Weights of a small multi-label image tagger.
Model: 10.2M parameters, 64-pixel images, arch convnext, activation swiglu, moe expert_choice, num experts 4, patch size [8, 8], layers 14, width 320.
Training: nadamw at rate 0.00095, batches of 128.
Data: trained on simulated telescope pictures of galaxies, 195000 training examples.
Rows from block 10 of a small multi-label image tagger, named by matrix and row number. Rows with one number belong to one neuron. Each number is 500 + 40 x the weight over its row's rms, rounded and kept within 0 to 999. All counts start at 0. Numbers have three digits each.
After each neuron's rows are labels from the 100 images, of 14976, where the neuron reaches its largest size: "top examples" is what is common among them; "peak on" is the class under the peak. Only what is clearly more common there than usual is listed. The data: simulated telescope pictures of galaxies.
# gate: MLP gate (model.blocks.10.mlp.gate.weight, 848x320), inputs 120-159
# fc1: MLP up (model.blocks.10.mlp.fc1.weight, 848x320), inputs 120-159
# fc2: MLP down (model.blocks.10.mlp.fc2.weight, 320x848, transposed), outputs 120-159

gate.381:509516421497545517515529540488413473469519518514471534531455463490494516507482436545499538514482526543486511426496460448
fc1.381:448485427495540507521508560530459527486523541469560523513469486493485491606452558553497494496539549524511551471480490488
fc2.381:513521462588479492578479519491549580529460461478558449495536532443575516445528459490467484481514498462505441510408552472
top examples: lensed arc; many stars
peak on: galaxy

gate.575:468518496496500558435483543468476504495495487585471502497474533496496509462538467490449551466532534538472529493533515479
fc1.575:491528421432449464500486541473485566523499448491438496512490499517527458432525481597499463566435574515458566467529528513
fc2.575:565408490494527495533478522541548473554526508477513511484509561449576539471519551458509434419525483561526457489440485441
top examples: two-armed spiral; tilted; small; winding: clockwise outward
peak on: galaxy

gate.306:427506480491531529588560458500459537476521492493431513515531511572400524499465493519520508504447510577500465517507531476
fc1.306:493609511465452647488525456473462541461480500522534460472500559463481497412513515480491405573460483534540491556534512538
fc2.306:554525568541532416463594451548482529526486477454555597501524550520486512494474520470415507464519491477546509485514487550
top examples: barred spiral; winding: anticlockwise outward; winding: clockwise outward; ring galaxy
peak on: galaxy

gate.213:506451455541512487524490478485475466467454442634466495474508510496480521491491490482491491564474487471461468506510571504
fc1.213:488500525458498444462485528503523520449501546484457485482483449473545563546473551482533544450569499487514600518512547498
fc2.213:506532457523494507459518490475494500508521482427486482545507486525477370446466496515529484567542456529459479441486470478
top examples: noisy; star cluster
peak on: galaxy

gate.25:455525504515498426430558518508532452531536549488517539422506460501451508549515450490536515577551509491482534407547534586
fc1.25:549474491450526567496512453462509506506507526378522493554495575514533474483482509573509482494500504512592590442526566561
fc2.25:501483499472501502494477525529524491516489488518517534454518507433552587491525513488471518444479470509536475503429468469
top examples: many-armed spiral; winding: anticlockwise outward; tilted; winding: clockwise outward
peak on: galaxy

gate.93:492445486478499451510519560572409495458492491462461493512553442487454588476449488500496475454444524495467491547486542526
fc1.93:582489379541503476484439562539433523481483485482422499555508513501500461474457474485522474511438513467485461566512471491
fc2.93:546493481398524461523469473514520479518518487500514444512530553529541521539507530510473436419537506509534486578521516459
top examples: star cluster; small; many stars
peak on: galaxy

gate.688:475491503477456436519553491499473529513461533509543473454512499563471572444551461563404513534473484470434492451526468530
fc1.688:528557492484570562453491488469501580496617470568542534630521403468445485438556569532421453526483478521500547466545507525
fc2.688:485553506517507486527435472464513456565514479483489572448555481467504542531470447491544507456544486472545493433524500536
top examples: edge-on disc; small
peak on: galaxy

gate.676:502519439568468471450496500492515536552515514438503489522496430518484497549534485480485522511471510506501431515479478489
fc1.676:437501544476510584448496446514487553543495490499514456527588535485528476475492463482452425552483509495503444440470543576
fc2.676:565520515486570497513460535558587533538547520464457478468451508516529499513518533482489545478543487491491473484509492544
top examples: noisy; many-armed spiral; winding: anticlockwise outward; winding: clockwise outward
peak on: galaxy

gate.321:511537465398549550513506543519475497475460477545521536506458528472440558481472472494520497458558518519501508497462467496
fc1.321:506530487544481444469542517498474569484548508532520513529461465530571489496518508578505483574523494566451487499526438479
fc2.321:592487473433543443567502569514524534542487493484492475511477490484548504510476536497513510495532458469523439469442482425
top examples: irregular; small
peak on: galaxy

gate.397:468604513468552426458592522515492537473569487520469548540478474465458556471466517440553477581460579498476501501532568582
fc1.397:504533473460532476482482519485495558480502502468507542524509562494526515464522527550436470481432469480472596512526513453
fc2.397:573549469495560474504580460493508458492431425480557562522410508512515523471510450514488468493556502467542435509476495540
top examples: tilted; two-armed spiral; winding: clockwise outward; winding: anticlockwise outward
peak on: galaxy

gate.719:542524514503518429487489542494475478498411455445443514525524452474512530615476502582527608507520526499413451502527494530
fc1.719:549481545545490547571503511503404518521559533483516536529481510512522579490514541435515545486516494534545525537470494424
fc2.719:428546474446452599524429497482492519461556544501477466465550569495506500535479489547430473492439473552429511541493550446
top examples: two-armed spiral; winding: anticlockwise outward; winding: clockwise outward
peak on: galaxy

gate.428:477586455498527460517559491484498530505550543533518501485484516425463533505499519464484522482501529502485506522526513438
fc1.428:434524540458512543486492456553501405473471490676462469450485496515499488557479491527502496494539488532473526511509483469
fc2.428:487554536499532481505482502515509549523545513470417486516484463512469404537468510494545539544510511465480507494572518572
top examples: two-armed spiral; tilted; winding: clockwise outward; small
peak on: galaxy

gate.285:534552531551509504463552541463435557489488482456547535519479475441493509529498575504449515505485530539424570547509516478
fc1.285:501523461415496498490514482504479540448426476481500510473535577539427538505443466556542447552489502573582447509485474468
fc2.285:585466428371502541604501494558536513532476451494523435527420487482593509463507559487452515500507455498489457469413415483
top examples: irregular; small
peak on: galaxy

gate.653:559506409550453506465479524568404486484508447490446546466515502467423507457477515499495488535471517469472498535445447489
fc1.653:516595535557478557553474428463566471473539533542483496449529521527479417562497526484490513485548458520534528427446448482
fc2.653:422536504608469555435536522496475524469469503513493565497487476477455492475518443472500558577443507494460538431502483566
top examples: star cluster; many stars; small
peak on: galaxy

gate.120:459556526464566516478617498497467488500511556545413560503471510472444474446522504478508496508472573493435535458520613517
fc1.120:468479452539472535537522586495517466522422497479498504480535431552492548502455439432547504533604550535488388487557542514
fc2.120:417531546508444505513431476479477525522536598549459453501598422463475496561478548510507513529404506477488534477518519511
top examples: two-armed spiral; tilted; winding: clockwise outward; winding: anticlockwise outward
peak on: galaxy

gate.547:498500495496536568434487499453464563441433499510530513471521493494485529534475475550462529494494483496478572518489458495
fc1.547:473488552594488506567468453549560444499528493489538502473530515409548450507538551373481574451487484463484517567460509499
fc2.547:446532520524482489436556506446434494421478499540509534514488507572402488516523430536515512543496536481490537554565550513
top examples: irregular; small
peak on: galaxy

gate.712:538472407428501499491484517485424464501515556521469512499519452499455565508543531581525562443491529487473582475481483460
fc1.712:526535481495524499530509538581471473510475550508543476548450492469579562524492548521539476516475511437477541521505525444
fc2.712:543527499365542462553439447558554500575530489456480558446538551528572508520497455525432528478531437465530479533484548526
top examples: star cluster
peak on: galaxy

gate.334:506573511491480476546505541508482549521488504522457597496567546430493495461500484483530478555480496551568560523512538518
fc1.334:480507514491438505592514490492517491604530522483473424462469547475519480473487461510502477529482432507547591494509496533
fc2.334:440511438495499463484502545535527469530472413498573593514460542505530488504511508526498509481484517490466522490495509500
top examples: winding: anticlockwise outward; two-armed spiral
peak on: galaxy

gate.365:588441546556485438532501440518455490604485539500561558545512492489444530503546455486555513509495484479549512587487489509
fc1.365:486529480520485538559528482493504458474434468528550496481479513554490543514450494496506525498533508505395464510492564534
fc2.365:560573538482527512487514496483474573479514493450510536497538569496478488438492482506416501512524434597453470569512557468
top examples: edge-on disc; many stars
peak on: galaxy

gate.68:525510519499510402470469482518484513565508493533469534579512459465503604458566530495476454522445502503534545481529567391
fc1.68:437510530491463485525485541551496508531468529506493479508576523435532501446503546381502417519477565472493476527467627520
fc2.68:545561524538557452515602459550511487509482411442536514543408481541465449425533478448492549522547522501492471507515442583
top examples: tilted; two-armed spiral; winding: anticlockwise outward; winding: clockwise outward
peak on: galaxy

gate.695:501473502464464468443482512524455506528390483501476532475520459508510473538533527594483551509404509555496495373528530487
fc1.695:473519508498542572571537378507464525488502481482493516498489468536506514529537483486492494466524448558517483493508528405
fc2.695:439483420554419634570432466474539538499544483536483425474529485460533519518469513492473495497425554530429524482472442509
top examples: tilted; ring galaxy; barred spiral
peak on: galaxy

gate.459:513485477518565456458545564505502454505478515533480511490498391518501493504455559574564567493460435570488622506477452501
fc1.459:449504496512606513487538436496450506525454552517517475478508486523464567516522525503449496494497576463473468559486558519
fc2.459:532519490550528477487568543482522491499478476490553438494468501503522537500513483467518458437547549488492432483489459496
top examples: small; many stars; merging pair; barred spiral
peak on: galaxy

gate.757:475486499477552461511542514495505502482469530476455487521526491492533469537508491512519531457409519585530528529574500469
fc1.757:503533499465485493573529524463474475521592465517594536531524422583469511494483402479543502470474531569432558616534497523
fc2.757:470459453501464528562490452468477512488495515526522418524526493506492474524506468518502454540509551492463475546515545472
top examples: lensed arc
peak on: galaxy

gate.455:477520461422470519479412451552438459512435566558420531519513530404379486535466553545512558523450464485470485512520484517
fc1.455:503463522520488430619556499553590484549569502460489502525524472515592542570450567449477509523487551526456499530448469502
fc2.455:514489482555505537515445522500578541549542492476503446450553491382557512471458546495516505456488539516511460437436445462
top examples: many-armed spiral; tilted; winding: clockwise outward; winding: anticlockwise outward
peak on: galaxy

gate.751:590464426508481442462498564542485534528539564494500479538552512519462554518522586452526541434479452501543492564501474468
fc1.751:551525536618526471540476492461534460598478473475513490495535406522485503536517484576440532482520501522348491433549431545
fc2.751:489416528438483501505456465467446509516481568521464499518605603482461464493501514548483450510476521527514516479494542485
top examples: edge-on disc; many stars
peak on: galaxy

gate.294:516430480529448404518483534593471445487470508481445477496524475519509492531429515433543544592507510491440445544467478567
fc1.294:464503470511485448425475532468517538522482504606490464453524469553515541468532489501478507492499511532480538478485467517
fc2.294:476520494461470489481540479493451504472480557500504517540475460521443435492483435506503528581502501488471520501513521516
top examples: many-armed spiral; tilted; winding: clockwise outward; winding: anticlockwise outward
peak on: galaxy

gate.711:557518422462424470389466480473439508526533491507527404484537449529605542633488492497470498535481562501513489511485514514
fc1.711:501491501484531496522472522486507511486428470493522522491484507480523547560523598548584502513454523514482548514535453486
fc2.711:507416491503487513445558483438487483510458482576478503470524513480459534505498459535520505481524506492498443449534552527
top examples: ring galaxy
peak on: galaxy

gate.85:475481473480511453480501511573469496506418499479515517550528442533457577453460467524495535476442567455449460585527506536
fc1.85:451527593411513525464542424470593490551469477541520455460478504548500532492539484510448566465541457539507506441471530485
fc2.85:431518518568470562474538563511477525471484528491484523503486470500458473463503466467512555575460488529451507457501472538
top examples: star cluster; many stars; small
peak on: galaxy

gate.595:524515507470569515478453475572491378470471517539486537488479474448497487516424469487509563484450546530432526486516510478
fc1.595:515467478462500498585519464497496491551517544495506512498495505583431519443553505516502522465517510418543590575498464560
fc2.595:494428453407462530539480439436471539455519465509545490476495549548539497491484471582436496519497464516482512545468602482
top examples: winding: clockwise outward; two-armed spiral
peak on: galaxy

gate.256:521516493459582460497548481511498533480512564480489534518497453459489540466610557556500486508443484452428487493485492548
fc1.256:456494526501546431486395500489523539531545518467471525499503463538524547501564515530542520523518400446478504518507568483
fc2.256:538464459536484449402590541550501493498462464507591452507454517591487473484510508478470577484544519545513450493460478499
top examples: winding: anticlockwise outward; barred spiral
peak on: galaxy

gate.752:517491499532479462542551516486486475455494500445505515481493425504482543542420468521538618543510533597481514475468427487
fc1.752:443527563455475508470486506487481479471492487469551526440502567516455502484506470548453501439464523463478572495505470587
fc2.752:548541561603546440468600477462465502478430439519502488580511483500415484469518452472503488537521571435503477510522426555
top examples: tilted; winding: anticlockwise outward; many-armed spiral; barred spiral
peak on: galaxy

gate.446:552506467492511419477507535491526497525482567505517487514506428466526499553561508572461511492461555475495486489472536422
fc1.446:527456506501506459501485568477572543568446455528535504554552441540463431554511541475478543450487474469506509456508438492
fc2.446:532492478587481488431632535494497537479440481505557509563467428548475504474414538525499526535501582480510488453446484461
top examples: small; lensed arc
peak on: galaxy

gate.478:441592540457506538469515453551461529525519516499452501430477472469474467467590474554483544552466511535488596423500448552
fc1.478:547561505464578620479484502470486538461491551490452514524534556455511471517461451494508429533486450470537547543527548571
fc2.478:537460523464530494466543490512448485476474485475462480571511477548470419454496536562516534547517475450509539426537526489
top examples: many stars; tilted; two-armed spiral; barred spiral
peak on: galaxy

gate.205:499524498470529524529574528536500490513532514460539480489535535422436523525505530493552488454545463548530502540453448515
fc1.205:495472473488439448482603494507531575577473484477529573485501525534502471499494437528478493432516592543547446509485476514
fc2.205:518486493456507492558546448474553537466513481525529437505616470538509476477613483487501462500500575571483522505462453520
top examples: winding: anticlockwise outward; tilted; two-armed spiral; barred spiral
peak on: galaxy

gate.169:484418546541490425513501543549475442538515548483419514509500455514495508491474496477544500434495479486442462523510485516
fc1.169:518501511451433467507468529547531480537529547496487549560506503450519459508471557408549513500497522470552468492497509476
fc2.169:466518476454475526448439542525520515549575539468471519433548501461542498527473549522511504471476467542488523423452500456
top examples: many-armed spiral; tilted; many stars; winding: clockwise outward
peak on: galaxy

gate.726:532446522523480420513576524519532586507545576513485485492504510486465537421579504513446541504414522497467467427570460487
fc1.726:483451499553480497584520521511456361501456455465472423422513529576497535575517445523553581489543533495494424519521513499
fc2.726:480470534447491539502510489521484540442492530518477454530484549564486476493505490469405496528464490563417528584541502498
top examples: edge-on disc; small; bright star with spikes
peak on: galaxy

gate.81:483484469524461479484539443506468494499549517543537484459498513540458523501534502457513459501591436502559458512500462497
fc1.81:492452473493614476505499512496501506517495515460539429437557560473513464527467554478506452495492446470510494449494565462
fc2.81:533448474519490459502543530491460453497489513503561572536446522455487484519430542466487503491515484466503423433448467521
top examples: winding: clockwise outward; two-armed spiral
peak on: galaxy

gate.139:468478451546533462436532426485438509482469496512446543499517497520539513486494535568476492524461548609512547482524478484
fc1.139:491452500486529561512485506515482523434465523450518483460488491480457497480513462514527536483543485544443559446595517479
fc2.139:562419493494487484518507365584535503525536434463511456508428481492495463484465610482417442469529519575500469500501535499
top examples: merging pair
peak on: galaxy

gate.220:505502477484522478468563471578494448519489480478579487517527520479497509564427459548495535534504486525422478560488507404
fc1.220:478513489479502468458490437485536494495598525492432520551487490517531503508463458496519475560515543520532446447517483483
fc2.220:481555549564534487514501554535507469505481538518467459508531450405465515536496561476574520495478555442540530462529448533
top examples: two-armed spiral; tilted; winding: clockwise outward; winding: anticlockwise outward
peak on: galaxy

gate.224:513507464536439478526547488503516501432484439498537498469454453516503490539471440445449504485514528454490489406553438555
fc1.224:464504502496504505532451524507529485492528529508425529484456541474493512486586516480479477580505494447521448577439456521
fc2.224:454464471510491479522507505510483564480531448486461501502554565515491472547466455528482502500442431544518506570467490536
top examples: noisy; many stars; bright star with spikes; irregular
peak on: galaxy

gate.584:551497470555542395525454526495482512546530490481491502574526448407497478517544588489450511485466558512492395528514514362
fc1.584:554485499556499442489502523455493496504509512429522518568450360509466557494489519482508533521563520531584586492485484470
fc2.584:459411506515423557485570457424476491494483523555501527502469523518452505487433485561483464555464557526491529505445495479
top examples: bright star with spikes; winding: clockwise outward; barred spiral; tilted
peak on: galaxy

gate.145:512459452500535496431452509514456489460466553508470557483559503505504457500536525558529472514490473509457450486546473465
fc1.145:454511513502509495437477510487542498481507496485452549584546499463423440483454562544532538516464487480431457476449538506
fc2.145:501518552525520516501470497504446463443494462517478523477511461480491509419500506512474459512542536471495472460495566506
top examples: tilted; barred spiral; winding: anticlockwise outward; winding: clockwise outward
peak on: galaxy

gate.245:527510420459546472431530482498418586457429585534391464569508454441493516534427488464521505563449475533587571517494496488
fc1.245:480457468427469513528551489487510467505491509496536459526551453503489514508505485526488519485572522516447514515514527516
fc2.245:484410432471514557539426556428540456492516505546459464487484536468509506517517491527560423483492541496485455457512510481
top examples: bright star with spikes; many stars; tilted; winding: anticlockwise outward
peak on: galaxy

gate.538:425532486489531415443582554495442519542521494563489424509517528471549521497495543538513480403437510497432542529524474457
fc1.538:446468445549507445520482548493514505503548535440501462492551451560475552500498525447533526557532438555488463538506467515
fc2.538:482521496545458477517552439484473494487405480532546455550565446485465482482542505550485481542476547434496469532461487522
top examples: merging pair
peak on: galaxy

gate.510:463516467489479518580522493482455509545517510517518475497484476572539510506489427494488451474467534461545548447514426528
fc1.510:565514490534449479504533474480514455461535472514495541492488474507489558514484500497531485499500491524459523521491514528
fc2.510:537535476536538502427581502501540475526494503575493439489494436466497523546501484512544481500428546480471497493501531478
top examples: barred spiral; tilted; winding: anticlockwise outward
peak on: galaxy

gate.543:532493444485431534547537519485476478458510538504481445506521473493513472526499442589501479466530536505429581463494428507
fc1.543:506510523519500487533507540486564495502533542511480481589509493543512537464536401498479456484498548508395379456489537540
fc2.543:439472547494465499361513549508502529509441426500440540511446432541496555496444460476582573505492545498541538474507484538
top examples: winding: anticlockwise outward; barred spiral; merging pair
peak on: galaxy

gate.7:491502498541524486488480488529509491467456519482449524506462476473538503560496496527525571521381509568452469470583476444
fc1.7:523490486457484527458513468480505478453485456500440505492450551400514480528470525514483499508447473478535549411482523520
fc2.7:531557509552533472428491527534528498519487508456465610474482535517527539527544525470526549465494486505552507444531453549
top examples: many-armed spiral; winding: anticlockwise outward; winding: clockwise outward
peak on: galaxy

gate.66:518544508412563522541506514519532566406588500476565560520590556557527480525518455494540529493516620504419504473428520500
fc1.66:612503497457507559554475533514528563514545506564540550503491599473492468490485609544444444540468568468463460520527452465
fc2.66:479537495524489463465506442449486544552519425519530508490523543510518499484528517578487522489543574492465517527524485508
top examples: many stars; irregular
peak on: galaxy

gate.622:537503503461478516492454457521489458529435476522585507510458503520413506488544592545437503518479545540564540544422514546
fc1.622:526514546501526472504497512487501528493484447489536441468503520553509396470565505470432490548540547523552577520488477548
fc2.622:520392494557395506476523495515478506492472600517512561535515530489499521518560523527448471513507478508500535503489469478
top examples: tilted; two-armed spiral; winding: anticlockwise outward
peak on: galaxy

gate.426:522524502485491452509483566540508541515531575548531485533480430500447491437582501491470526470450519561493477462489500478
fc1.426:467512509562510541594462518484463388563490489436474447465485463560507511533459465524580514537505507506473444584516557487
fc2.426:434494497454433585501501483514476532448513510532497440518461533526485474490489483445415482530448514573402534592536479507
top examples: edge-on disc; small; bright star with spikes
peak on: galaxy

gate.165:497496512601453488520479423607462443505497502510525487519481510416449464520466557472484525535485499581480530479491496481
fc1.165:494518464547477515498505500482492535545514484512523503451527549607502468459516457580473442524506541563483475552524482480
fc2.165:488499483462485483513525444473463472452473469520555503536449463550475477501497427507499515547529504473483500549544545536
top examples: many-armed spiral; winding: anticlockwise outward; winding: clockwise outward; tilted
peak on: galaxy

gate.223:502419469576494463489481472480575445541514473509473530534515425491461544482569519467450526539463505538517442372512522550
fc1.223:491493579446503459441504500493451509471566538486437472524481546458507453410496481520470498464530478591600458527477535514
fc2.223:487520540464483574539456539445514480449530433544548515463510497528457522454485524495510522494511479584491556488448501458
top examples: winding: clockwise outward; two-armed spiral
peak on: galaxy

gate.305:514462520454511552547540505593422452535512543416499520504494494457475483518425464492554532506528449506476569473526528516
fc1.305:454483506565475393518500520576501435484472531508515524505484455497514539544488471463483494517526501454494466513454458558
fc2.305:518485500571524508501489524479530497519510459483498535452517542485535590487518552500511465420492506520524489480441473483
top examples: many-armed spiral; tilted; winding: anticlockwise outward; winding: clockwise outward
peak on: galaxy

gate.349:508426447513579481474481510501490500475553445510455511455533557491479505511456461516428502538494552500481584485561497517
fc1.349:499470589446470499463519467471478517517508487510583532486475512491481391407515535526506512530459505510471526450497494478
fc2.349:522566497539493454525532471520490532487512471493602534541526520531521465492487516459488470528519472512482467510509474473
top examples: merging pair
peak on: galaxy

gate.548:505514506495473527493522564498515472515433504450442450519583517513514490463556496544504506490526519531548481532518562478
fc1.548:507498461548535489546468442512518531442543537522463517449416498508505474521490510476541501548532575546487442531514564529
fc2.548:499575479458488480546510551510505509505532409493502546446498457545510501540538454400530512530539513469554470493499473444
top examples: two-armed spiral; winding: clockwise outward
peak on: galaxy

gate.171:486495472514495469474470540508467531516456525472521471528519437517519541561485498555491564545416499559529560490496470449
fc1.171:502544509420548567533565394503480460502505484497479491509499510538543471498524478497496539512526498505517504503506510447
fc2.171:454476449579474576510419553483566534500560488516506445419503474414585545503498543535467487441464492558471489500404535433
top examples: lensed arc; ring galaxy
peak on: galaxy

gate.585:498467474523521573517546500527509561509537534535524498483528461404481474499526512533412446470472509527431458543536501507
fc1.585:502503478431500504520544522537446518454451490460512509482513500506523558526520515400433545537508481517513467414463476423
fc2.585:538535535599515527423492569480535512540521501471456511476448467416545518491477523481540507440506501523507512420458497517
top examples: two-armed spiral; tilted; winding: anticlockwise outward; winding: clockwise outward
peak on: galaxy

gate.600:480548511486508464473491498478456470484441467460496524516509487528514489554421549618544543519460513621498514463522509460
fc1.600:494604475516512576449495526475565542464478516450521475482463611492475516511438439530513462521514499516512490484530488586
fc2.600:575499548479557404478606433556466485524422460473492545593480546609468464451540492482454510535554487459554464512537444567
top examples: winding: clockwise outward; many-armed spiral; two-armed spiral
peak on: galaxy

gate.741:543465535505447497501543522480534457503450479492444474510539490511406457511544402440515522508535502497457481502520418479
fc1.741:517530497454583484501539527497452455610527470515506558544479520484462488498475501535475553487567501472493458542574528539
fc2.741:471486486466518493477563488488488559513503568508544455478491471475460482588557473534503529494530511493487484530519483523
top examples: tilted; barred spiral; winding: clockwise outward; winding: anticlockwise outward
peak on: galaxy

gate.0:504529485501528496520508488503465500445397457474448476517570473445577580566450534484504581507423429527509471502451527462
fc1.0:528473566529478502432484522492479508483450459520463452511474569429612427511465500460498485479469555507523440506499544508
fc2.0:525594601531519432480520493546481497527474539482472567497492476452478526489482521483545595507495501472527502490537478574
top examples: many stars; irregular; winding: clockwise outward
peak on: galaxy

gate.709:457510554513597575499623512487514495520480543554470460518495493470513494515467470499524475485523518500428595452529540529
fc1.709:445537512534465520500458599533467512471531468439519452531525434510494489526520419481530521532571488530487468461471521525
fc2.709:430534526476445484495501464502447507522459540546502503511611473499455490514491491550469542576433495488499504555445514468
top examples: merging pair; small; many stars
peak on: galaxy

gate.410:496537416504460504507459470532473489476454481537511557450469494484458509490499461557468533459533485480411582543518509439
fc1.410:529508502459513430518531595507466527503435511458443478489479436467467526500548540554519492507522522459519549449515535469
fc2.410:552474526423513489610421546509544539597542494428513521455564505485581503510512493498462485443545460507482433571505580445
top examples: many stars; small; star cluster; two-armed spiral
peak on: galaxy